config.yaml
dataset: "single toy objects rendered from many sides on busy backdrops"
encoder_depths: [3, 6, 3]
fusion_encoder_inner_norm: false
fusion_encoder_moe: "top_k"
adamw_lr_other_params: 0.002
steps: 8100
batch_size: 256
epochs: 20.4
weight_decay: 0.02
adamw_weight_decay_other_params: 0.01
Rows from block 4 of the image encoder of a small image-text matching model, named by matrix and row number. Rows with one number belong to one neuron. Each number is 128 + 32 x the weight over its row's rms, rounded and kept within 0 to 255. All counts start at 0. Numbers have three digits each. After the name is the row's rms in percent of the matrix's.
After each neuron's rows are labels from the 100 images, of 14848, where the neuron reaches its highest value: "responds to" is what is common among them; "peak on" is the class under the peak. Only what is clearly more common there than usual is listed. The data: single toy objects rendered from many sides on busy backdrops.
# fc1: MLP up (encoder.blocks.4.mlp.fc1.weight, 768x192), inputs 0-95
# fc2: MLP down (encoder.blocks.4.mlp.fc2.weight, 192x768, transposed), outputs 0-95

fc1.401 099:070152091091087128128131117136127087113126197131078067117128102159126191154148135101125154103108116159110173089068109106143111121153146122126139167123203122158159111085116117147172108130092130130126137117121119068109071108121136149177100129125144123183105118178159114086109096140155120120
fc2.401 093:080104108119157186087117177131148142162081152165143113085163132092127161151099153185087155114112146103163114067135123101190160163107091094127101183195131109058097163161094128137112103112134123088124145124119063146150119147144059083116112163135149112184122156193090097118094121135111130135
responds to: from below; grey; mushroom
peak on: part in the main colour

fc1.49 073:151181137065162131073177164126111154140144092106128101155135083138140125124148093137108132069127080066134117165103149163084115089156089180114098101143151123107163181143136120098113145139090128076090176134087110125095127122104086165095164113088104181126122048158135108116170080137142151133
fc2.49 073:103104152128139152156186184152095089144110144150116115075127117133104149161117079124125127108146151164103116114124094156138158130091112140123164039154159122143141054119090204122135142129120193172097113155111152170132094110083100199128140118195100089120166131096105171119117099070159113108
responds to: green
peak on: part in the main colour; part in the second colour

fc1.271 101:186194091149153170174111124101114139142202184170108103132123119173134080133135139053140164096093129124085155064116224122100166078111064143152057173116137155113124108211105124139102151135132110121093116079132129126122161131108138162117098097157073140160130109197120122162150117095107140150
fc2.271 095:159068131138091129161150125199122181125131118201153128126212109130104113099099101104141126125105144129042099068133183102114123153139187140128148177143124162081071141129139105116164070101146154132134125117167177155128122168180125155143159126142116140133193174120093194189137131118043120132
responds to: tree; teal
peak on: part in the main colour

fc1.582 120:133173075115101165126150140116132085174169150095079122122131089130125175147128100142204099125142108086090123074104112138131127148142078143145089053145135151099162128162078113150137143149043100139101138159143170154167115121115126132094129100147140152083157136130171118102092133117127061119
fc2.582 122:100177111142085123172122107060136137147131108104142154137093119128157207138160122057138149120147093172081130132118106140139168183103075118110093187174138085111104187092097113114155126129036118136090144116087138144140124090144142113140145167166075159162181130132165132100187169110109162104
responds to: mushroom
peak on: white part

fc1.311 090:171143033188110124174111123077144162165200115136104124122123142116160103121200127115145155148144149141123136100107087111147046119105162102116190146074197097159113190091125141128128133113128147120082063029148182139130170145115137146104099144137167159101138099128145144095155128114155088146
fc2.311 095:094126164159166034175137102128122128110104105120135126117173150102135095103172058108142097149164160123095142092106137056033098163046147134119100216157154081162142144143147133103171152171158061102126124209117053168186167141136128140094177154105109145109159097190154135135082140122134133104
responds to: mushroom
peak on: white part

fc1.96 081:102148148089143158138147175116088100144170164119145105181133124138102136108096118096149149137139076136163084124162100160121161148122119141162148153108137200117100140096173049144143100147185148079110118194100139102066115119103183108155090168173111136113109093138138078150059164139067135102
fc2.96 078:139195101104121155046111106124119185151133130142060144138183147129094076142100084139103111105110119107156068136108124161132079099079181045099104121114147152118128098124115140099157123144116178153090076189108135139173126143069150115099086104117149155139137107190144116127113119166113080098
responds to: purple
peak on: part in the main colour

fc1.395 104:129111030112106157136133185135127092156126128122083142152122147172148054148186116091078121141133120165101137145113185127153086171165150159149090107101145120067158165119106151164151196171150109127158096129179109199090137105078133103098097147142112108085125197118151124128107103090069131108
fc2.395 098:118129122119102152164135131175116215111123172102112098092110142164148140045164091067070169137092154127109150153091104141132108192099162124185093131131153151143109155098183115128126069108108122114115077132075121118144167103143113151112124134114115129077130127152135099186145155091071119090
responds to: mushroom
peak on: white part

fc1.172 085:132139115155100151148107189109142167118118171137112120107103151124135138107143206066133146177103056160105110159044118104143152055152096094157136134167160153095174161124103134075201120104111149202100090087098128136102124095093131092106139102172116118099090140123036169126158153084101131104
fc2.172 094:110134106154151116187116112123133151118129109084132122103073107131130164121144113136130129128117089051168160162142159132128178159152130111107093091052158151185153169175171129100098155122115118166111119098089141124065169196106133126158195116122168140181124114158116161123159120129129129102
responds to: green; barrel
peak on: part in the main colour

fc1.535 088:060124092148044182101172135187143099119085136136146088083119107110106107108146066135124137143155112138155130133100111081121129137162150097089124130077171190131168156162132120112126143172182152133154093135181147103137125169111164129132119186081086102175179182154162079173063058098158098174
fc2.535 088:136151132117119131161132152148104120115161107115164124168179116067075107155080130119078138129106112140129160142129173061103133115110149145171137134102140095151102087144149104161119060117141149167119071120091145165136110123101112094098076191079106111141082103084119135124120163105083153096
responds to: purple
peak on: part in the main colour

fc1.47 067:152119072135096158109154102138125111225091110046100079103154129152131107164114164183156149193137121158156099126112115163165102069132169180167163107125123143111122193133090164127127186106088136155142113095116132078077132145105125074071112153151123106085133159070189153109082115129104096205
fc2.47 066:105136154113156094170140154124149160110094087086107125181108073198133150149165174144113133137090091073109133095154114151104069145121164156104091177177101113154140143121112142127106144085175093108130171102145108127171085102087104157086174147142137138077173141079163145094144106135095154078
responds to: grey
peak on: part in the main colour

fc1.171 103:099126108157126161146175106062163140094126187170097086150059089128094099127109126121142193152173186106105161093149147131132096111124099156098079142119161173152091157123127133081157176083163149106107120172113118095139105105130133191120087087127203182138129123135138117122123165048132142061
fc2.171 106:146093091092070091120191144136141134132173134143126134167195101119133090144127098117091144120121119140133125116134114086099112136157119157145141164119169137118156129225092091068131127119168124101171134102175107217168117133157110161089154115120126133174141134129145157133177120059145178114
responds to: grey
peak on: part in the main colour

fc1.522 111:128149172115152162090154174121081147129142125130130128090118128112108129136193138204111142140142063062193134094085109150155127130134083079129147119099131109182134123107098143033145136144132122061178172129132150127154113169188029174104145098137125159132180115103142042148128145128119144137
fc2.522 102:159120183124162097141164108082146160117110171084113143113084121143134153172129096113157115114110147222171106108102080101121109114157168165122116123084114144088162124136075148068187114130103139095114171119086133139134071123128112138148143122073084169150140196123080095096115169138092124112
responds to: purple
peak on: part in the main colour

fc1.431 104:129166165167108126093134133112116150095145146111121110133128162057075095131113086146095189142148088135120156118136157077117129146082130164152134140095100077133122125122114191157125180115164125066041123149101193106154181036212093127120135078134103156127097118123130118109103153192075082103
fc2.431 102:178164185117096111163138089142114082075135079124124100097083139146154098149092141068163165104192209118161098124097102134108117156126127148122165165068125113142065192072098127176117159151098107171074159145123093092150124103129186166111108096078108131076133118122136127127099097169125130120
responds to: from above
peak on: part in the main colour

fc1.38 103:147090116137108084099176138115093123140131172096124131185136078154121129125153109174107106124120116154172136124088088125091138126074178180157146099145178150132141102097129064155106097150131120122148144121097126097140104134069116198107153075152125085125061098144081130123147108174133122102
fc2.38 107:166105109149099106146145096082076115153140136161079110097171134132122159095095097135113134139114111111070085104171091125111150139191143176086140150109146150126086063149169127143114153110141168105121132164111116121090143159139077100114148138161179115191161164107144144098102150110129135152
responds to: grey
peak on: part in the main colour

fc1.599 080:119117131175134129119128149080124103101176172137154153132143146145176121121141113139185111115121108136127103172168118120063099172148156082149166111135178131111163108212110122086138116036073110095129042131115100106076085083125146129108149077087159135061163155141101094127139149144092125133
fc2.599 079:105196059071112138158145125116134149138134110163138148139110131125160108151159133130103160148191102148122168098092108118122066065130125108093163138105158171128216119116142110101187203095130097132121116156139121065152106134121052144092109140115153136095114156175135159148124093092067113133
responds to: from above; purple
peak on: part in the main colour

fc1.591 078:133123135078156105134164126141120134106107107126180167108108103088085123110183124131116205124104141143104185176153159116095118170112144153135140099149146087150120137080124147106117150154161082135133064086171102114114151141082140132133125129122159089127129065126105089128183107089101105099
fc2.591 077:114141088161112124165137149112096116129152145165129122126123097152140156155115095084117188074111084122123127123126112082136096140093204145119062134103106147102101132174135098195138119190148129171159142165146131143144124105111153104176124160130144139107087066138094160147109211112112129110
responds to: purple
peak on: part in the main colour

fc1.220 083:117098122110091094152151200126137117178154158106114118164147103128172117118204108150107146171117105087125151051201134140097111144076050168148077148114162136088054189097106111178134103136121087111125079116131129124125093098101091088122146140113117168177073158141151158134133154132071092173
fc2.220 080:173131150141096158118133127120078150102160130189122129083145131156134116095167165135192090092115127079111157104160142104110110109094109148162129142118139102204094160132039140060164170102107188066125124162096104131115146150109088106123130075164113130185121136117101123079106122147112049112
responds to: from above; orange
peak on: part in the main colour

fc1.699 099:140166098131148091071127154194085172096103137167122121142128172122150163078130138087092115106121141161167135209090141127083129171094138154130148151139156099124135137117096165081129166123121144168079081127118083116102126122107128135137118136155097155147090135088082155108176132197143143131
fc2.699 099:103146135136151161167112088107094070193152106090099111148124132126192099176112145104192143088165153168114135100157127090155147111128152157148154148140139151144138141054100157160135188109085100159127100136145131150070124174132129130117119143098160113169175096176074098142130131076160168111
responds to: green
peak on: part in the main colour

fc1.515 114:164111133127113192112116091079087109165112193083156105076126107155144102137150101095107094073127112174153123121104182098111120114140115147132118125150109147115097117068155177185112152146100093096114096110145117114189143118113128134103098126069123128133118109148128154125115025086117165115
fc2.515 108:147103078110131128187124150099120133127133169148132083068120065170112114146120133152144134146222182190172064088101119074147109162156096138123147123135111129135104146126140145140147162101137147097102110138086134149101078102200143100137104129103132123100094140129062174124144099118165052071
responds to: tree; green
peak on: part in the main colour

fc1.500 097:103170130108089159122136144142098109136090135127123143097116099088170162230105185105144123146172105131100131092130175129109120147151153133093209150116200132115170084095093110115109101086156131148121132187118101152110119166189132072130096143111149116128134108115159156168172155090164144138
fc2.500 093:128152102175107131104181134195162157173127118114090150188090217130099117107109139110077163082172158089130132132115182191169145102056133130110105102182115122157080116124134127095152092091163136162128102138107145129146113108206138088164126094118140157172109131151193159116118089121147129127
responds to: grey; black
peak on: part in the main colour

fc1.720 125:180160132136073122126132153138119118120118103173209085117144128117131105090181109150121149114175113155133141128139171117065100134131126128024152103161215094156149121109118138099126177155123110129118114164179126125169099139128154125109123156064129092148113131110115057110096143147164045165
fc2.720 124:050163099117147143143091138117122112110153067106125146173141119140119162116156101189133176133125134140177088125066106100202091114164152112105105127123170079127092149130097122170162140091161124171165108169144144133151097114121149126138151111119129096076097182111143162102095144129100111079
responds to: purple
peak on: part in the main colour

fc1.328 139:099152187117170154068097174161123145099031170117149134112145127044099122128040120085160114098171095134097130098141122149128137140101130101181131150072169128155137176121130117100161150101161096134108073170131168058080150140115148095079129194116116080120113132127125135164142159097144183161
fc2.328 135:143179165135107188141096079148135186116212141120137176176179118140093145090131130157162118155098160066123149101130166116108121116135133180152143082185111108119141137141193153160135041153159178139148110081142161103167100098063139124165144164119106110129105158107114136100137160145121107151
responds to: green; barrel; black
peak on: part in the main colour

fc1.339 109:118113087138142174171111081163132104056127149124122131115103185166111156098084194100129170112055104160095131128163108219128147097146115175148084156159144158113182121136125107095140143112124040066149166160144126102076116136199208177101166120185135169164114160185103166103127183126116121135
fc2.339 110:169101113082159116072154171129134165139118106152183114128158024151096132116108111098132149155118178108054119117164116131123146090135129139114141140142132163096150078142161156096171117106171116056137066212131098145182133142168098136138202094179146186138139128084135169157113066113113159086
responds to: grey
peak on: part in the main colour